A small contrastive image-text model, trained from scratch.
Model: 64-pixel images, encoder patch size [4, 4], encoder depths [2, 4, 4], encoder widths [96, 192, 384], text encoder width 256, text encoder layers 7, text encoder norm layernorm, text encoder activation gelu_tanh.
Training: normuon at rate 0.017, 11600 steps.
Data: trained on rendered roads seen from a driver's seat, with toy cars, trees and houses, 145000 training examples, 20.5 epochs.
Rows from block 5 of the image encoder of a small contrastive image-text model, named by matrix and row number. Rows with one number belong to one neuron. Each number is 500 + 25 x the weight over its row's rms, rounded and kept within 0 to 999. All counts start at 0. Numbers have three digits each.
Before each neuron's rows are labels from the 100 images, of 14848, where the neuron reaches its largest size: "patch colour" is the nearest of a few named colours to the mean colour under the peak; "peak on" is the class under the peak. Only what is clearly more common there than usual is listed. The data: rendered roads seen from a driver's seat, with toy cars, trees and houses. In brackets: how many of the 100, against the usual share in percent.
# gate: MLP gate (encoder.blocks.5.mlp.gate.weight, 512x192), inputs 96-191
# fc1: MLP up (encoder.blocks.5.mlp.fc1.weight, 512x192), inputs 96-191
# fc2: MLP down (encoder.blocks.5.mlp.fc2.weight, 192x512, transposed), outputs 96-191

patch colour: green (45 vs 2.9)
peak on: car (79 vs 2.3)
gate.60:492478468465512484503531446517514488516562537522473444472554497456513506484548519463529522515551483457495457481529516443497486543521483479476515519479531517477461503462443516543510492504510486513503475505468510508510484504496480535470499520531531514478526483499496528488530524501509493466
fc1.60:484533487538510492548487519511509470531519495503489517497465487501502528510525485486506500533512492535444531550428523525520515520505499524491498466503454497482505451509526490469488462524501521482477513483534493502484499467529554456535505531485521500563520496498497426540509504480537492530
fc2.60:526515456477526506501512555466458482538505528496523500475503504472474499489441498488532523562481474476517511476537460469460533507447446469445488512480510486506469490530465498528498508540516502516515478504494532520516490520504524512486527541547506497467507490550480568481507511494499527469

patch colour: black (61 vs 10.9)
peak on: road (63 vs 35.1)
gate.209:481488507503503498497506509517509527540474502468486477496475481507458515508524479504529540504511472528524458476540522526510495473508483479486480513505522468507460495472489540503508534490549498457487474512515530538465545443470518527480452483525492488479490515521453498514484536510458491474
fc1.209:519495489473516474505517501499507547522468489491522527474513473520470514486534548465529516479493508496513448471515562501477503485449495513501504485464465497541506497505507456546523529527527464470478479468473495493541545463492515508514467503508497536474535487513507527488475503476506530488
fc2.209:544471461509524522479491505521521465536512497503469511511477496516549475461498481474449507480532527512504494503541475475511489470488501473486483473502520515514454469494522505507537482509512496509485516535552503488518486512498523480516565540519472455490571482462482498484512517489469493524

patch colour: black (32 vs 10.9)
peak on: road (100 vs 35.1)
gate.500:500492525470489509526495488493516531519521520498486508539512514555533496483497469520480478511454489478499491443459513488487499439520477505495491484512474501504507482503498535545472535524535493537477529481504495424458514493465520525515461523459492476522504533507502512526502491505487487517
fc1.500:502524541534502517500453492505522484510507510508481496494468488528433500460514488493480502523487493462521466438484509510482502475507492487529470522503483516508530529499489532520508487539538528508473529504505509466514487509536486555484482469463511466460461507533486503530533448463528533538
fc2.500:446506472503507523525521487451452484500500551507487489498514498508484482533529536479505500481493483519521493548547532488514494527469478478482494451530540462527494463516505489492486521517485484548500512507484521514514483479467510533545530499524492510525500502522503488546516511482528495482

patch colour: grey (57 vs 24.9)
peak on: sky (66 vs 35.5)
gate.445:542525462515497531546485505508544495499424516495487517508531527489494459472511514511488512541511483535496491515489516533459539528473522499470495433487504519513519528499459501517468517450462477498472494492507527452509487469487507461493533509477466463501509570499493501519553472530435517524
fc1.445:524559547509512482493491501539522463490476511516501500481533536509477466443414493497504512475491515533530506497470508516444556505481505485496505495492538520482517504482510512472481514474531489463454539497501531459458483479487494480464466527506497521502504545527497517458502483493489512531
fc2.445:480486467479501512494519491465454507469535517491490524495459442525503566528509476531501487513465499480469496487500529494507455455491511477499481472492484529504490504463510491463473491524450525519559488508532551476523480531533485498481526532556530521515483481491532512505501529531494436476

patch colour: green (27 vs 2.9)
peak on: house (57 vs 1.9)
gate.260:531536541527521467519498507563498498502501515501497465448528470504495519502487514514514431467533483487531462471467490482450496489528485489470498502506514514494463461471516512482489479465482443468519533494437510463499519510476503471553478470547462516486480510492480492495515520533517530533
fc1.260:512497527506510435491486506574511523518514493496498480496519527520505475510480511497504473476509452493517477499472453482476512493542502479483527508488497488524494523481516492472476480498514473450510528502493525480465516449526515491498471497538458498491507532527516486460504506541558508544
fc2.260:468513496459534520486505491537489548511513534484516548500474504456497489489474478500470462492492474487500501487512484546495542496493425509481504481522487487506488488508514471502529556467494516521525511487503438479499479478520489493509514519480532501499502478518480451537531496507479523443

patch colour: green (29 vs 2.9)
peak on: verge (84 vs 17.1)
gate.145:521495472482483466508483468499519499461493498527503500521527482484501482490481512492528502481502469519481480501525510499490475496497530488509500503521472498489495476470493489524450505520506520497534490507481479505537499552477548454508476508540496479453515445466515436481514521467476499490
fc1.145:481526507535496496514521513463478496498508511462529463483518491504458501482496533463481488492479531442508527508532459477458485498464506474502520510477521505479516533573473474496502508513465477468477487494502545480489536485534472519506516498461481513510493502510495523510479488493507462510
fc2.145:484461508455502499515535525519486490487500501493456572537514533503505482518493509525519529493459491489467551519445525499509495519526502540484546519523520471494503545493497534559502491502516533497542536482523510498491530515511491501488500474536506501476497479485497471488480486489472504507

patch colour: grey (54 vs 24.9)
peak on: verge (38 vs 17.1)
gate.480:498507505524507508493511506453443555527507494482514465522502470520477533517510517500484499520481461473515500475514513516442503517449483510530502493475520456483543449538457485494521489480492495492533486518510461506497540479529505506507467507478543498484497493459488508524511514487487523452
fc1.480:453458504518511455490480482492502493523523473483464477527559524527479513510502495493450538476499499548530491496563498517501445528478479491497534483474499490516485494494513492475448522482491505476540524473470506515495532500514508525476500473514531543510508476466503518506544497471474501519
fc2.480:495489483485524498514482508472495456439526492492492498498503531487509489453511538517514465526512502501495512489524456508478518521463504529543459492455532523482502516543514502503496504475524472490509429494491445467499481472476473492468515517473479469501475478521528503523490484509513487512

patch colour: green (33 vs 2.9)
peak on: truck (59 vs 4.6); car (27 vs 2.3)
gate.159:471545445470529451489476523488487499509517493529481536464467466441496471461516514497486490465531446552480516517471489511477517498506490493506504516551516498488496482466485510516472553483525478530499476513494499433490476467471503517483551528500488506527535492487489521536522526498511457467
fc1.159:488505515520513558489493519538488469519498514499497524501520513526513529517507476550495468516469496491502495501511482450490528518512437457505495521521482490455463469480522540505489485453494504522495472490546506522542509446469486500548497497494500538452482513496523453502494458539472505482
fc2.159:493495510487480447484504571522530490509523450497526489500504469492489478484490460543467472492488487539440463505512512523467499539490522507419481528468530503483522551518521482486495465513517543482498471497526504485482480517529514507507493554541494519552490488503529529489478505542470469506

patch colour: grey (51 vs 24.9)
peak on: verge (37 vs 17.1); truck (33 vs 4.6)
gate.140:495461529535509469468516499516529513557522510522490476507536508519508517519532456526518505506499472496513541467492538537468492497527498479463496486485517515465478496487471529509534528557476521485458516457514493488495515485515484444509531502518518476482513472541493487489496512487545478511
fc1.140:527508477527520492478538556481487494483488503495510529514506502537497515458505455511461502529523498491501553515502494483521502515519506554493508466508465490456489522490539501510494543544476496455496507499508513508464519468466457532540480479511473496482480533506493502515477471553500534524
fc2.140:502493530514516498510520527473491512525511506473524512527514519499509491534486505493450459525477516489488523460491493541508477504510486503485513525517524519524537476524463501511514504478491506479523519504481513478491523535502464491544477494492496547478528531527547463453546505496529510478

patch colour: brown (67 vs 34)
peak on: car (86 vs 2.3)
gate.106:482506513498507493480467495493455523530522455488506473481455490517493496482483497515537500496474476465500467497531564492499437489477488512496498480486528538434543477518554509558506422491511498503491518482521509553508530514492522507484510522470477518522494493499529472500511493474433494465
fc1.106:507479493492467491519542478511508504526492499480483489525490442490522473522497566546497516511480508503525563488474482461465502519543474526509473490461496511527511466512523484468512507516536464513520518482527494502461501491475468513452471477518510502535542514494506504507514503509509494483
fc2.106:489479503503486531468501557525489509485505509509512470479490521520458495480452468464499491504470483492486464493466500510500462499490458453502507525507487514498483560490517445471523493530471517494479477513459543462492523520531514497485501490525510517459506481511514510514478522533491566482

patch colour: grey (61 vs 24.9)
peak on: road (81 vs 35.1)
gate.111:509546507479470454494474493500490510501506468509501482525521493462532498501517486519513507520504484453509488478529488491510515506515493488508499505480493490465453502460481510507496482464510475542512530509528475516549478481484522461511470464493504531477499510513500518516521516520495491510
fc1.111:480451469528524510492536518514525490538472512525538498506495506482466518511506463502488497459502534522487502520517500531465481470496479502461460436552485492557527516524534499505476502539530503458487479474468519482479496532477501524502545540525520477502518485500475460477465511504476509471
fc2.111:519539481520506523520550530501520495513514466469559496505547514487471469485499484493483539485478553484517523516537442506531512506465456482560516516505530537503474460499519481507517499519551497504512492529486466526499527463506495510529475483472507519491466573501471497523485505469489441507

patch colour: black (32 vs 10.9)
peak on: house (29 vs 1.9)
gate.161:506505454508516494509486505516445473512494523504509503492546516534529513464485536493472520539524511485484461483478488464474493494503551499511526506517484497458478489479511497537504487497501471449504498522497482495507512506479456518518460519531481514443508506495455471527476519498458464489
fc1.161:463525479519509527520485524475442447494539476506540510515493506516502494463459472499491499486482523471509480526499491494509536513534513510504553486492486493467506497486495524503471455528491507474466487493476516521478496505523479507496443486485492522480488486498492433539493512500511501478
fc2.161:514525517501518466495530535508541489486469549526507501538502502517520507520511483457521504451453531516558515525481497483475525487509465498507469481513503488494497518545500543494489513429503526483518483509478522507493480501449520541477521494519519468495501448497483490468535511496429496506

patch colour: black (40 vs 10.9)
peak on: road (89 vs 35.1)
gate.443:525555464537481512496487494554466507478469510516514521494497524520471503471543470548506476485507458482549487506468494502507518487460519465471548531463491500530498483508487506470507485492508487465511500541502473517465518518502470526476500509504541551489511502519506448509523480464504492501
fc1.443:505472520506517457501519485478534483484499483497491471502504487485527503513417496481496557542471527464484526514533511479527500476526494525499473451519503487503493475527511490486529510493538499529550464472505524500496472472491502502523511443475499459486494507499480532458503505505533470530
fc2.443:519484454482490536487510477503532496495516466468505507447522527436473487523486483512516497473460481466484512517514514472453462505505502524480538545550471487500483501466465541470508493499491495529491526498477460500526514507506521509488505502513526479469541508505520493507535506456481496478

patch colour: black (63 vs 10.9)
peak on: road (62 vs 35.1)
gate.462:491465495505491494535523478488484492479506501498545508480495500473482480518474512525491477496474510506559467491493515503490507501549501468518450487491510502499497501503506529515453487470521506492464499465518511498517518518440547516536441510475565484488468501517503499498476511453461484530
fc1.462:540547493503500474441513494502471539524498563494476518485516422515494491491513493539432485480477498469521504548522487460535480494504504551488519538515483491510542492489520514512527520518497452445494495520526495443528494484443523471455490503465485465467516509536513503471519494530477482477
fc2.462:483536508522524499472522533505484539452492489474489493530475517528523474537527503534504506466523481514517525544532496476462481526506492465489514492523518492516499443477509480501458489540499487510483528504509481527489513448514422503491550499478526476508530520485485504548513471516488493543

patch colour: black (27 vs 10.9)
peak on: road (92 vs 35.1)
gate.197:495480488516522493494487534481480541481505497473513508508503479523512497500534508527479492475495515553539484499502499497450517484504522504454528493498512468554523518482557497518467485471501523501517502514489542477503495510521507500507463476516503511493516460489480466474504521520503513459
fc1.197:504504503517513507492471516506481515455470512501508479485530465494499478483468521521487523503479540512489463478499492553475481447472512482477546522538535501508527492495520471502466507510481559501519491525463542479516467506544469490504478478507474499474514469461470506489470511519525529452
fc2.197:517494453502502505489513517518509478483495502474474467495433520522509519496498497524529496513504455454514555486508522506505502505482456473517501489464558497500509513524508506514515500493497448544499504449541472497532488545491500528506479533537537521479510512571527493534516539499471489484

patch colour: black (51 vs 10.9)
peak on: road (95 vs 35.1)
gate.344:511487465482479520458516510522460537489509518527467512486526539463420475490505470512519448506487494502508530438476516491530486458485512560520529491498501536493475490474451481486471534446495552485507482498489525478470495497502514471512538550501502493507510507492494476517518512511458487532
fc1.344:532509517505501512516468449497500503483496440511539533509510488467515488484463558504491493554478545513524487562489521509499546512489490465499507502543463484506505429440476467475506547499517459526517501492508493530499497472460495507496455516508487486456546494502472535500518476507488516478
fc2.344:486484477499478491532516477511511479463528565510479487473529486496505469460491490470510527470474471501483529522472513529510511509506509512400495464546506547479438488493510518472559530475473492477445497515522502506467502510511509492481509497482540497493502532482499495460472539493491511504

patch colour: brown (66 vs 34)
peak on: car (29 vs 2.3)
gate.183:475475456509470491471461503487448501467556506476528480532465530529503489474505481484515484520509486509509496522508513502466501477538486516483510516486473505523479432474501442510507502506524505515491505497483502480490497495510521502512447556443492487500475518496478475469531515492471455529
fc1.183:514460463500467499501483491487507542515495511483507546527529485513520511508528453469504530502497500526464443469473502526483522485490510512441491484489524473472494467565536522502460502498494536496480486509488519481510485524511524507476525531513508516493519511504522509516484533496536478498
fc2.183:461487533495529500490467496517466477485521517543516533520509516495500549478482493491529456530533464536499514483514499522495514531511479505513519530448461484475518532460510460470483525489527489479519489483495447470473564465464514517469506489538497453487499490495465515508517487519471539514